From a checkpoint of a small contrastive audio-text model.
Model: log mel input, encoder arch transformer, encoder num experts 8, encoder layers 6, encoder width 384, text encoder layers 6, text encoder norm layernorm, text encoder activation gelu.
Rows from block 2 of the text encoder of a small contrastive audio-text model, named by matrix and row number. Rows with one number belong to one neuron. Each number is 128 + 32 x the weight over its row's rms, rounded and kept within 0 to 255. All counts start at 0. Numbers have three digits each.
After each neuron's rows are labels from the 100 texts, of 14848, where the neuron reaches its highest value: "fires on" is the input token at the peak. Only what is clearly more common there than usual is listed. The data: songs of 200 made-up bird species, synthesised, often over outdoor noise.
# fc1: MLP up (text_encoder.blocks.2.mlp.fc1.weight, 1024x256), inputs 128-255
# fc2: MLP down (text_encoder.blocks.2.mlp.fc2.weight, 256x1024, transposed), outputs 128-255

fc1.510:177128152194146156116066156147106155126145148188099092113149105110083145141151102103105084154110117132096110117135102066059123106112184115159133142117170080115148178086119141127182119116119074166110157117146173088117140077143131145196108143107069114105107126139134135192144178138160149041154102077117081144116114135109080111076171179128140123084124114085181144143195120123154159084121
fc2.510:084095137107128163056123217113113139082145117136100096109137132186125168145132135100103040158183146141101155142166112126114087108078167141108122104082107126173169099120166191131118134096081150175137126120078126140112084118184139158066124156121142132111138096149103051100179146158122160118104115134138092186109080089137089115203138107146108098109155113098124127162137166144159088120113
fires on: "upsweep"; "arch"; "1"

fc1.14:134130167134149143141068134068183131110156113131216166122130109132137134145072119112137106110098148154145154103109123060151145169091145148209164147127115074121091120138158139073109139085095142096126141079122136160153117152112211090108147156158117158167130218133114190130162108104147000066106166140094136144182186128147167135099115157111132153151137064138100161094112157103122113147131
fc2.14:127145175178092137108137101096153175122159119154097122107077076138128104118111173101104126116115091127062116161105137156155122098123124146140129128106102109148091148151135106112110167155137216115135112165164179166123107148183172155169131163176118152148139125098122171159132133162159000110099115160128152137147148091061104147148167162127142169159154107175146104092165156156127103115140
fires on: "hum"; "mains"

fc1.218:191151157096163110119108109178097164165115124164139078089053145079176106126116118114102139185136157151076147154159138130132125119149078117156097123161104147132073145123147165160144151149183156145160100147166155105164126133189132146141138136192126107136130091088037147150125140151150156145134143205185158070068070164106087117171082124117153134118236102160096159148112139129145088130188
fc2.218:121079146148149177137156045111083167088108108156138103170127148188110112123151144114147132103140104111138104105119121151139079121123148123152106141164160099146099098061096137091087110097118120089184150173131091110110184118182136137179121151144175154150175123144147099068136170177145147152186118170146169071110105109160099117130088090120128071096137144046117119171065114161110118091139
fires on: "warble"; "downsweep"

fc1.711:115147157158134124169135165133107092093193147136097085127217123150158095148197114142148115122150082111127113142119098135164166165149174134103133166152139101088156122099083133128146085112177148128140145117140109101091101059152123144062193071138112179092141147141133123106130166105136131153190107101169152071162129104090166110098133144126181173204091086094151127146149116089129122171152
fc2.711:172140083134154120136111185178143149104112164144094101120199105079149119133147108053132145114130124112146097108144164133137148094156066164114124127137150136119149177104114160127156156088140126132136042064100083169097154111212097126112189128133141155123079148171125119141169172111169120177214135162163092133117171120093157149080151108127143187142170128133149110107113146089133123151151
fires on: "room"; "in"

fc1.238:092157139029138128124083107116153096114062146136089133042150114129136164155114122113112136154112180137119125130129118111124104075115181152144127125131096133133136115165061099091094190135116134144138130141092139137162145187139181160099160081122163078138196120119183184097165090161131092139156078120096114077108148133136094122089086096150123118135110116103094102128128163180069158155169
fc2.238:141147141139125103117109139089120163100109139105045184165135108174140190124131114108067157186155137094151197176133081116141176057131135130061077117189132138095114103169121113124148104145112139129170161086136144135102154175108123098165150149146155090084175094139140116124108097130096160075088112153193085098117149154128077086119119148125118079112118037098170144115108107182071179159177
fires on: "arch"; "buzz"

fc1.16:138091150121153119158185121157121175148030132140130093125134107137161119151080136077101175142143179178068146125129126129059099125143146158128130112130142131200092128092106138108167175058100136097087137084152143150160085189095164170155140143133119112079171123139139147128138185138158115129094093130137095100144159150115138094095172085185123159156132087073075101123127097136147123169196
fc2.16:159101156092148093191189158080065174130101098119148170092164131097171085134138133092121201148088147149180107115107194119144059137084167122136148114150128193125138126089147076158136136147120142145110162135189158114167109079145108164146086130076129100175129107073070152134074132065122156125121119148166112091107123115175115107197220136171157143082106118105077138149133184153100129140096
fires on: "click"; "5"

fc1.330:096108127136144169151098122181177111117178120084118155092164167140098133149142131107181140178123111091089129081125082084114027117079157151121167170121187155103096180096124160101126161070141165133117169096124200133127159176129144163148100120100137161131165109126101097169144130154199127114119124117084149126123124108109159081140125130070127120144138103105168078131133116137093102067093
fc2.330:117087168079157131116101123149135170104124129154153141154161133165139140160116048057156116144162127133137170122155120147110132158149117178108133126073137167145056157130111121071153159034098143159114189112203131147185131112126101126135145099107067162153121146080090100176165111174126131134135102167133161109140148090074172100131129119089136056116071168051042118135152081134137173120103
fires on: "arch"

fc1.557:124110117160106179147145074156097167069083142191120127172141176128127083148112204156126064138160130126104137166142159142153118112124088131168067083073083176103108150200122128208145061128192101096131107148134110144147113152150131053150171124136141099157117161144083071152138152203092166179123174134098149096085061135132097126147111134131131119157151088213134145175105123159114147138152
fc2.557:133110182107148110151151111146093069131097169130215129131103137189167105112124106138053147141138140125116116076112108141151076116055129116108093165085098087090119146180125107133119175144136137154064137159118143137122085017179142148128198121113167149226148107168213132049111183133149127122140109118129115122175153094131079178114124176141113073197154195139134136098168150119133099104166
fires on: "click"; "warble"; "steady"; "5"

fc1.91:136119128176132169106142113118090159073115170072098142115065090160090081095114096135129147127168116089079142127145117110150165174151131100104134101178149131131149154138153165167108088134120142118122157142148109087194225087121128095086163101047163189058143105204110152152134194067131124124150138095129113119115104113161184083118151133111129078149186071151129123172111203123143153110126
fc2.91:065140106177153094186105147161083089110136144106167192167104037169093075139168110141131129132125145126174129100152137119110172106193114155116108112139132113094164155157134116077132119143120112131156075166141106171135112150136138121144175130139094123139157106074104112147169157129099162134121106148105109131124168166139081161134138141113119111067093096108184159167192151132129101161193
fires on: "downsweep"; "harsh"; "steady"

fc1.130:124102140204102110157091100107123074099135194142117137084124115128173137082125139175116181122116122096157148152164127118160127095121106172138122170146175113063131136101156099172168147092158120088073118140112157128123079144113162102082085083184118125122148178136105130154167124111151123085177094164099138130115162126119118153173105183056119096101088098152139205111107166105119117155096
fc2.130:124219147121080146143081169098141119113131108146155063091146099143179152072125130105151107149128107151138100111129163116130170085130187155102164055141062122149124149147131088156110101117096092090172146085173098167126155135123126111118107208150108125114137158119121072124144126152145087154157146130147135156114163146102095121073185134127066126107197130151190172100147144161102086123160
fires on: "warble"; "arch"; "note"; "harsh"

fc1.429:157129136142088154124132126146139102111142134141091133104155158137112115098141128184152125171088127088072168064163081172107089129120125198131096151091119143123136138110114140143132181102176160103085200052135123151163097149138116151145115123120139148153153092137097150153171115152153106091140106065081089116145138146182102127138133113075152111143124122141166072157121179158070195117140
fc2.429:123053177119126127160113180136151168105118147117124146144220087119124140204144078101124120165140196090085132157140098149137170151139134138211052094129150156121086153164131150163128085100077146115128154126133117108209077128109150170126134113160174176125140124120068104185111125112090136132106154112125144098133167098084112127147133195106111103121096079089066106118121143148099158109128
fires on: "arch"; "3"

fc1.687:135115145112118139182094094127121116135174106098148167089135165151221107042109111148160107150193109166141178131148153126137151084099074114162108073117185123140176153168186138183178104107087104142114173133142130166135157108170141118081130105118090218137151195108100140137103146066143146101123144110132133183125112131095143146144167150130137168121099125121117101125148153176075088155193
fc2.687:112088131132126181174086118163082112131161157111142146182152151152166096137123108120148139100141101117124175121113146077139061073116078169128122080088112157221136121081094100129127145141066125128162136144159118117200152131139124134124094128130110158189131199137127124100145144144135154059140063191133190136188088118171172161101153148099135069110116111122160125086217122144180108171094
fires on: "click"; "downsweep"; "dip"

fc1.461:117160140140157112169175126079134067084122120121088110178083149094094094125127091195128119111171169138179105171125096118147149092132099119140053158121128109173158107106113139114113070171153115063084165114111097134142134166084133133154168124091137098168070114113180162113158119142105166092152158106119177151054134130086174121151085079172085132149124097114154115164163085133160138150123
fc2.461:106144143110101126149106133137118171104072112108124148060121130129099135165164135158097133146149174075153100083120133186124096176095112180143115160178178129065098084125137077090161174122148092148060087111109150130145100135119103115132163186140146144134095106192090110156127098112100169145140157172098217122147084126111123086147127110183102142089127141088114088125111107146123130124076
fires on: "downsweep"; "dip"

fc1.226:122112098110149118079120129050134175113187147128112095132159139205173158142180150071114125129071143143110100169149150102163166117152182116075177156144096093148088180099099129099152107130085093076057145152167138081113135133186151108111116118109132118124113125133166126154150121106114143123131143120087069113125168107112174113146146223099188109139146151176154098103119088116095094160184
fc2.226:148137076155187129165103125105135183176176085122144084111104072142179145056159148154191136170089155145144138142128162151134075116115160163118138162120165081083142100103122164072069057171148161099159124107128150166085123145126113131147132144115142103136115080121164073119211124066107092123168103139148088117186158108109126093145143171066140089135168170164177089123136079128118134158109
fires on: "warble"; "downsweep"

fc1.479:060116124118093132086078080176111108151081176115181169146138103109111084126117082140185162168095140082179197133137081120103120173150073097108157112164064127134107126118141161132108052109125106125102110142136166086134100150153113098114180114131147134160173165075127146170134074115183137122141118183133184169117150158143198111130112120149159077126200109119086142146113126112112150130111
fc2.479:083123158117129124077112061092131121165098170132155171159147071117190089155165116131139121130109170133115088146177158097151134145171087131076117094087150097114189139123133088158065124140160165137168128118126142103106154173132076111221225133142181138072124129124095150082082115118165223091095096122125169080143147083087199119171120128150111158144145107106119128111177100138128106128093
fires on: "5"; "4"; "3"

fc1.678:136143136125148163113115105107126049116147151166127113126105180119112137150146096156132154107149178144083142096098135075145118126157147144159123124141138141132086081135118066115112114118151155183098145141122103143067151076159111135073168173088105167151125128151109169168191103137118103141095134210169132124173112113124120084124133172094131057127093115132123141157139148123147175143134
fc2.678:111154141147211094095121093103097090127129171193093123130095160120161147149159185102130156208123126086123101114121087072110155138084128133132172148158104134137128114172109053176145133171196121120103149098126134121179086160131108170083092126099103180127118164145141144090108101121164170128125145093189112081142092098135145092110113145144158115149174099179081169173115075140121110151100
fires on: "warble"; "arch"; "steady"

fc1.619:153173095147160125143165094088193148165149153136118156099108168150180127112145136110124159116140190096104168146123126186142127136106107100128160147127121119078080095143136113085146118166095091132144111159163103118086130096164152170156155069140149080129140076158040054083125111080159148142087138118115133112151105115106147160127128122228168072147141082129185165139214157132087165158111
fc2.619:136112024113143153137208125086141184161159155089083165118118143118145128144136107153168185121089179134202169177129188168134147128160140110162149152109131122118077113129153149132141133174168154080108149138208119124183183127158177124173185080088171147159143151121107122081123121108157137137046152129144183102155134105131144169138156113132076155105120153100160131122117114096124122129119
fires on: "5"; "7"

fc1.184:130144097151139138158138145093106156069121113122078119127177142153138073127184115118145084136157096137105122183161150137141168137113096156122133133142116129122153136139151124067126071154140121167088143144104177112074127058172115120101139121151109139105125160158062157093144114143119115162154094145144084096141152070113196180148143144105109142186161071117175106163131097114102076226148
fc2.184:102103087128124140133132221183101114069121112145073116104211083101179109108161102083132123100140153152099063119120158128119197156160102130120118122162128168094145127100116114138132130140126111137102118056153175146134156104211156163113154138135155128111111123154159135116155181108128202148172097149172108109192179126099152149100131153139142175167158117147203108125148123125106149147126
fires on: "room"; "in"

fc1.383:158175121089111137146123115074166081116164167173128092085127134120154096108137138140105121164131131143131126189139112150094152143132132120160130111120170071125119111106110141150172032100092153138162130121089132117154142136126147157183157130085042107169111179161101138141124146098158112202125115132122092157128096114091170113080113126159125114115136132134154123100121143075133225147170
fc2.383:127061126092163163115105144103153115098138135161108145127163087116146128103144130162122163147136092094197142117189127187085116131068077174141128128097078147087126139135098115128159095163087099142182162169173127113112155113143096024152144153088094184141122186119129148162130079071150105173129150134096120137089147129104142108183105147076086166129134141140138127079133167115100121120070
fires on: "downsweep"; "steady"; "buzz"

fc1.617:124133117176140128160061156092093205153117095191160162107146105103123088117128143151128134205134135082136105132102104136065112139139196073059094152129105094093134115098117157114129125098141167189133118138123116129127166104163142120146128148112116075061124129145138122173147183150153129090153126089172127149132178118165102143095131162140138124068109139097169167126147141117141095146119
fc2.617:126123131155123124113117182091212146126136074183101073116137139188161116068163109134085083147182185167096136093136175122078144191154099167190104085156095094102177124180157234143110154092107137160135138124090115114105091094144132172088120129133120137132086115112115100141151128129105130128133137103110135132144137112129115118154130165143102085099197080096131166133124102119124106119152
fires on: "upsweep"; "6"

fc1.386:101157087142116114140143143134131165095122146197108074116193126119123125170164074146154136134144092166132143127160132138177145139139100103155138173079123183094127166095132123098128089132138130084126108116112142100105098074169115108113128129113134150122162136145116121134122173100179077176190156074144095101184158104097149115084129129135143129172122086149186139140126081096145127150095
fc2.386:158136085129144178112147191184132111100163116106094127124208079107111104121117114075159152081157143114132086099127119114110126111149096159083099123121154116123140162103095174136072176096152104088118080126136117161120125102234115151090155167132129151110125143138130137071216175111188163165152076133132088127168135115054178158095119112120128169164148067119123135139129121132107153112116
fires on: "room"; "in"

fc1.721:126101134193114134217141128129186128075138135084075089097137074146160087122152153075136115141144114112087145117146134195134134113115184116076104158150052086121104118153094121147147112099168110147162142126096162153175137150126128184152115129122162090055094100095119104168130156178132091095090082088088129135166086143166092122131141136102145123065142100102141146148117145193140114163132
fc2.721:121085139120136119112123106166151167130125106137078065166104078138176039163096145128118168119154096169042167123118099153136188137139184117148104150129115211132130187149157150136096199160152174141118113097174109085116128190167121123129162189132142114070115104056150114150139175146107151099081107122128069133156141166198117166096164161125099166123165107180149078102145110165119125144070
fires on: "steady"

fc1.200:101160214157094135145169095050154111159156131116156162182130107114129147135078122123085091168092082122115149124081122087176128186133125118201161127110092124145085120152103150083108154088151204082118112091139155169137091083152158120084144159147096105170092158169102151136083065105111075075099148075128150142136182156132182139147093122160144142126139099111149143083126202138128202124124
fc2.200:093131171172090130100147087087154145106154161102115109181052116101111142136085164112140071175085140113117131147113102176185099145115123166186158159068116134121136129156070122100177131123145207092139109098128135172118121069172156130124144150149075135169149202124133145136100108127112116134111124148107201136132182129158160154211117125120100167066174088102151133097081160126109148156128
fires on: "hum"

fc1.662:118107203161122131106123126084125115163134113118146145142137078117143154134045137143111101190149119145144135130123127144138125211144151150229176123138116085147112113151098171083107129124118193103119150099113140182118125130117164117114142183116135079165103155178112178101109064151111115051078110114082165130134156136107145123172114102142172154151121106130130124052134219154130131155051
fc2.662:109126174149108120117129128115156159154187117092141106151085103074122111151070138109125090169096146144099150152105087129158130147155113171118132169092151116129108115151072073125181092108149204097114127075129169176122161061174158130137188152136067161179158154117122154170101058112108083095116114101067191142174208118149140128186125121134086144096166105099152089120100109099111134149105
fires on: "hum"

fc1.733:162145114184134077117084081120131149167081117117130134109119156087103138135093107138115164159128081133135134157087137129128110111073126092117136177144080131115130166065094121080114149092032102132125078142136142133143137148141179186102189164118163121082111146197160147070117172070140140047125183146139113103175153147137167206076170100126143139117126097116084159118083080147084089121195
fc2.733:083107083147105158111100121148093082123208094124102125128138080084158159145107135075162106106099105120180067113081150121194137125150103128131139120154133088087117151172127133115077108115106163123138170155119146152158156136168131085161099137149156161150146170104092054102122176142122132089164139120109157095081100141182084169143140139075114109094174114182098057163112152169107186136104
fires on: "warble"; "1"; "4"; "3"

fc1.440:147111128128058133134156116158087149075086123164180136190197142121176088142160129064157067139146126125127113147137123155077096123136113109134106124142106163098095133132147182154101130050142136061031119156154109153152109118075084107128140118155121064120138159096086149123121185111081116174131139092120138097082081105167080143123121146162124148122170136146139087164113102146115189137158
fc2.440:183078143136153120156161099140133153104093115146140058126096144177085062059044126130153183156167114176128094091091110123158131145107146095114117081118119159106112079120068118141203146141171107133074166154114168143137193070125137114157141113142157115169134126135132168114124157183140077144077104113155168106147125163133139100208115131130115074148135162119176169120113133106126163146157
fires on: "upsweep"; "steady"; "4"

fc1.604:104091154081156119075167157129151098113072152143053076142109154145137124138080128125098183150053160103119168127076108160078109149071106154160147166146133141104117096081189118136136160075133071149151133128121063123164099124124081110129159152123132130076051090121212134136118145087135157123131165112098114112123119101181137133087117168111205091189105075137172093120079112169157137134124
fc2.604:193176205119059147097117139127141200131106065151183102202164144160131173106120153144130217095103133085090122130133155136117102119164139126104133143143138134169136103183081085130193178136104144164100183149097108115183121090162105142093124157112123134083120111129137095130166150188104170102097123188149125106122168168152144151134126067064129163153117077135165162142108153124117143132186
fires on: "5"; "6"; "4"

fc1.27:176111156089095176108115154126114099167103178150070185116146134096144133145121125109134194095185133141090131077176115164172153107099158118112181119123129141147060103131168125151109121132138166158102122163076133084161078101160166124108176117154129113123202091106145101150121141122167067084142130166123148125120117167133134112167100074080152168162158126111155101100102120152169121135155
fc2.27:080132166103161141083138075132144136083108098121137196191106082176179133130112071119145074132135079141127104064065225111200096130139190127096145173134161119161074142159151078093119120096146133159106115089122100164121128131205138165108146070123104164048101163066182195160162156133174088126193142123121154121116121154129112109154140149086141086140155165072155124197064135097144124100120
fires on: "click"; "upsweep"

fc1.39:136136186130139135133118162167137136153109134119176148119122098020078156140085101147126124179128080145182112142113096139065148095180148091094086137118117153151094161129091164121156142161127174158149132113138143106102104133136110096093118125132124123145167101067104156105182106088168130172082102154147108146173129219146125120120128196144119111094114117090118076143092123153112125107064
fc2.39:175130150123124093119097139123050080134136101043121138139071116096101118151095096142120068118073094130093144200124096123117138153143146152151157075093150136126136153072156085134094140135119070140171171156070128213181109124129098105097109079159133193161140145159085135162125132158116153152094089148168126162182130163150056090135141099072130164120082127090123102204110131125138136096108
fires on: "upsweep"; "buzz"

fc1.243:152046130110076203158183069125124115085160119138169154033122129117159109129092063154136130109144079068149140155123167089140114198167173209132093132063138134110118169151090153170142191114102152175124156167156063100123144169140134077085168073102159137104157108162159087121088119157109156096153141084151111112094156114118165161171078118133153134086116135177098164176155128141094106140151
fc2.243:155147093157079102180135146091105139185120112150133119109150116082149127138059139138128088137091089129133172134128117140159157163106087139118133127101083146166151054126094177164145119119135149130097144169082057094090119179137125122126122117132165081176116111162079110094083119144142103147135176144174154096183160138127131077159121154100119089167072075139114134124153101142124092116095
fires on: "arch"; "harsh"; "downsweep"

fc1.159:097152107138060144159175108118131106167143159115145144140069077109168101110146120163161084124100103136139162127120111116152137147057120107125158112121133091167144164146193048113129133080112053139108143119053092084114149123149102142188064122135113109167141168097114085142091124175088183120131128144139156105110156175161058109091117133073191162221079126071126129129176141156103050157077
fc2.159:155179147157099153170110143124149133143218166143115094114133100096104081146075118190144127114134178161099165117164109091077188129115141076142076140157071126127199081129126145102085111178154067125111101073157115148099188115142097144195159127154101172093148174170147097211156110142093192122112156156151098123076142207160138163117110171117106105118105148121129127170114133124114078189050
fires on: "5"; "note"; "dip"

fc1.494:096136208152105158149151127063144098157182146115171146187133108105113134135072121134096084145093086133106159124082099094194132190125154124185174107118096118149080112155111139090103140093164206085136128091124152174131082088133150119114163143146068095168099168154087161099081070108137076072094155067127118109138166164144148127148093119136132119144137106124163121074108211126123188177105
fc2.494:106127194157076143122135092084144152121157156114149105167083103101124121124050154093132087157089131123113121146093070159176121153121129173175169174084138120147109123146083116104179123138129226104140113093117149171115125083159148144150154159156088139163135197105092149120103091118106089114097111116124174146149178135138169150200129107144100152090169094109165113127085144131090143158111
fires on: "hum"

fc1.322:103162139108100095107065148201113106156113111129211126115090164131130106119117107142155160144125086115132170097147110188108138097134131128129124172177099048133160114133055043123146094180171079070129110091190102120129115118135121101163102167128099163126165102143193062116085095093117101098103161129143132101084152118160146137132146126096149183143110136144110178168129142108132141134116
fc2.322:123114108146151147152125105101126077141107125115194156204086183135139101115148196099171166120073168070116103079133140143086049183115158159090113111172059142127077119122138121118213091097129092085174176175123119168138154102138111107125078145090083063113132175137147107098154150130161115107129106114109100123114121108185128185127109103083127134128190172092125172125115134112155141179077
fires on: "upsweep"; "note"

fc1.77:143121146121161119103099126123081114138208126101151146125198136074120110099112116144152102100139146101090141208138142151132142130106170109095082160131140140163109131139114167192123062122160122124127120168105142084096171132134086131157168138144103170184134090162175126186103113167105101136176123138073125149156158189102141138104152115103129112120067056160129115142176064201146200099149
fc2.77:105096142165103169039111099108168101099110095125140221134139112132132145143125143149138110140094088156180084149153142120138104166124152140170146108102162072186096119110124119162092083164163194182159145104143143130084116143085130072166138109105184142186120182094104153103162122069149103154129128120097110105133137075101134106128092090157130184094115111112141099204147121126099126099108
fires on: "warble"; "downsweep"; "8"

fc1.304:101115194155120150146057104103160080161150123125155149117142082127163174102063140163105091187130089131083117107107101172126155205138121132180159139118114091121080104135104133133104134090139137108143117097125154166110094139139160128113148147109076098201066167161103160107126101104142085108079098151054153135137201133139131137153111073158133157171122121120134125086087214119128179158052
fc2.304:110138196100103088115140113127163122154150145099163117137080084098151096141061142083145093150073150148134147156115106135177123120118123162140126164090180095146121138169134084094146095137124216069137106087118151174110128078172135143119171187169085155196149165117119116140104036118146093084088096134093139147128176143175134142160080080190110145150123101118162082128096143132104152134077
fires on: "hum"; "mains"

fc1.412:139177204162136114168098109134147127098080122156174116139051085106165089177061109135118158103099081092123142175122146185066111088151172062111140115122140165126124154141118112130144114086146139149135186165107181131115059114132159185143156136149161112093099146077103135131139119158127087139061150115091123081134081177151061184163163144117193108100202166134155106108083107121134167125127
fc2.412:110143147147131091152102159224162124145140056063090128136144103147108102074091092146167189155187085154060117127132105149179172092110243145157084120153111195110155123125122108120171177144164086092095158123169166088136098187145153146091140123123155152087159150079137093136087132178121136086090106096118092180122144183134151115154139145151126138132119133182139074157123081139092114135122
fires on: "steady"

fc1.655:090110117094089186173101116130128120110111113108147132159148140109106140171140119057165160122080150106211124128089170100126142091112101122152106132141104123117094115145036154146193105130128076124074110161092110122191109164138120109194166121122128106073152109104114096094190181100123090116139076148093068159138109136131117126089171137170188094133098134109107182134113170130124174067101
fc2.655:105129108130100146180144126139135118120136132121096118140183179070098192129226093144124130128112090075114195115084148128146131101060139128134166093155108179138172121165122155152114106182114128172172088140163119151158122164159105155139131176134153134098070112063143113059143072197135145128058118140133054158144120166120142145151159113139126118140095123110089133124163131116124131147107
fires on: "click"

fc1.749:134162175177152124129104138167128155152070105109094094096077177139142100125245144133101139151126086103094128070111066116165133148100116067132099126119170135090148141120106163106159065078129114092111104133059118141174104115108112140110194142154203025158155148152067184116154162099154161089090146137127121160120145069178129106126137128163131134153136156126118110066134106164157099130124
fc2.749:077125086127159169199034131167155168115133148141101168147100159128158166147104163108215134117192149081144107168147077129111121125132094136114094153144156101114129158140087154112144149090142112143091083165137156162145168116092154069119082117147142171068163096128132123123129114134120108133125140134116102045108077116110155109113141107192129132146156081151141073227114128079139172089125
fires on: "click"; "4"; "3"; "1"

fc1.212:112155197149147058056059163116128160114117130146112095091112109155093133096127122191140123135128076144117124138145133114123074148151116120114102091151139125157154148167129189096136198116100159175108156157160091089099130110180156116092128137156123146166093127143093120128162094104082192199215046104166105120100140094068084168090137139135132153117148149174081133157113165144165075128071
fc2.212:123135123100159103099147151153111177133117128162100121114086133145151121102157123096165103095139118132119181091062121127195093155115111095159122115165128131186131095114094099101089106120126140082111065210181168173121147132092120133138117165141114125125125129101160164140144125116052086133174152144103174116102152123128154150116155101101164127064132101125092171147207139131146131132142
fires on: "steady"; "10"; "11"; "12"

fc1.638:125129120118151162152152083206135149138088063135062208161174168166167099088162156154153119148096161106111159125097125105075069082087114157122133129111163139085099149103175096108148118081142121115070132095126173142202113121096143132166107156106136146099114141160095103113152135156103148127102043139108067078114158105125034140173168097093177107147071139150158119134190139155096167150156
fc2.638:167129141165143091158152109114120157109148154139110147176177066139114073109074091119141127084166109129114157157183131138154142119057113176140141130123149196134134160144093131091138128106189146092133119097095112107135093117178129134130163181123134152106113156135114099141117079163106122151151087161141107103174166118084147113178086095133143079125135175108117099095149143139134153115084
fires on: "upsweep"; "4"; "arch"

fc1.565:091206116105173119083086138118144161128112102114195144105166084055125120155068102119159081129110150123104134136085109113123118069171140141188080090093161135128092135188126162130160137115101148126129104128102172171139087170127097082062148112164121090150177065148144161146097136192189079154112107145114067076134199163125165134075135138165099129151062136108113158135160094175147161101203
fc2.565:075143074076123089144112083184069138145133087097127124109128181152111169158145128101146171128208173123128164114160089125099105056174155125110093096157120099098144079090104097104137188112147141131104172074154103123131109189112115116087098143148164081100129124153138159098133097134125167155129097075106070145173135108131118177162137057075118085109103135145144124103102126127140097174148
fires on: "arch"; "4"; "note"; "downsweep"

fc1.263:153060121130139158118092155133125157104129157083179183069110081152123156117158185165128137106140144088176098156131092072061165135124128120093151128133072164122115086169142083128136126098109118107221109133101149111129100131113132047122130113146131116145174181116073062135103133068175108143131115122148114129119142168096170187124046179178136075048123093148116143167071170128150114170186
fc2.263:162139144132104190123096016109155175126157113127127112164125131172106144161099172088137169149149109128096119156140150122092108141133184126100167120100111212147183130120148116114103198089156093111132135121082153088152156182154127133118102107151086060142143136164140108113132102141170108104175135060197090176139160114095129147086138096114131073117105125070189055114089129109189105092107
fires on: "arch"; "3"; "4"

fc1.279:087131110124129121097180137153075141074167134126071106140211076160115081136165084101129100113114103094133117168094170172107150130127086166130119110137107120114159175111098119086108109153130150144052094124130136117063126068176103145109149095122141156138128145141122171121155172134139102135150136178189100104132146057078190145122138082105132152177129061143215111162105183144095126226125
fc2.279:100137078129142142111134187169081096089135144184089133119208076129101114151147104086144150092138150153100075155118150121145180123174098111093119107149137129059162156088042124130144115139150121171102115053135160151130138088201163141116148148160131141118121181113134136143136188110158255153173103113163108110164178117116154144115149125125119128166144088160168110146134120109113131153117
fires on: "room"; "in"

fc1.683:146126136064119131158171105156097126148150119114127156209076105193143159146159166148150058091137096123096125164132085123103117168095138122136107113101140080110110141182151118132100117144083124094129133161129145168118144127092144098086183137120147155110144120059156145141200142208096098125057119117148169106141089045148131157144133127081107100074107125148154121116087120198153110042132
fc2.683:082135114162115070099120089161162127151160126119061080189153107158230131124158189166164167084100146098140103136152156095143144163073161130112129110094132097093144144142110145196143140112094115066099141114081119135171149149131184151126127078155140072120150128144150149130107113134093099049110080139093086133086119132128157156124133095192153093181172155094151111185097118117105125094204
fires on: "warble"; "upsweep"; "note"; "dip"

fc1.392:117169193154116144097071166153130092039156139084121187202132168099059146168128104191104160156145139102134123110147112133114082144102110184090116144125163153135060175122156146159144173075152131178148160099117190146129115160098140128165172128106138158150074070154083117129143116148124075132101121149105117159157180084114190139125166164131117080146133166115111102161114108166086160077128
fc2.392:110151172091153054176133100149116055106133118099132103124163151127110178180134098114154161148152134122121137133115070126123099185137110092127092125155169152104168165086145145136189119123153144128149107118141143110093157133107139146087221094142122197166122111155114165081161122136133128104078074168090116092118129081143149123126167159125161039115099157069096153160125111159126176106125
fires on: "arch"; "harsh"; "4"; "downsweep"

fc1.268:132113087183114101124126093177101127178071129097117150134119109137155087175102096131158135091089113119086140215129056209136204117152110157115167131112112072098117116145095137096108051127137131142114151139109120132166135125115118118154179102104153105155071155133136123066118062104087137185157145158185119162080159118114165175126179157138120130157089069125087149108167103092141089126121
fc2.268:183110116108153090147127120088139122175101075132118091120142018099153157176131127124176166156169165123135124143167074168065100145159145118156183116117103150118155084182076141114100156180131134118140140117169189168160125126143122124111165111096166110156118187108098081121087045127073116112161142130164140140141194034151112152115158106148078110195130118157108131106098096142178085114114
fires on: "click"; "buzz"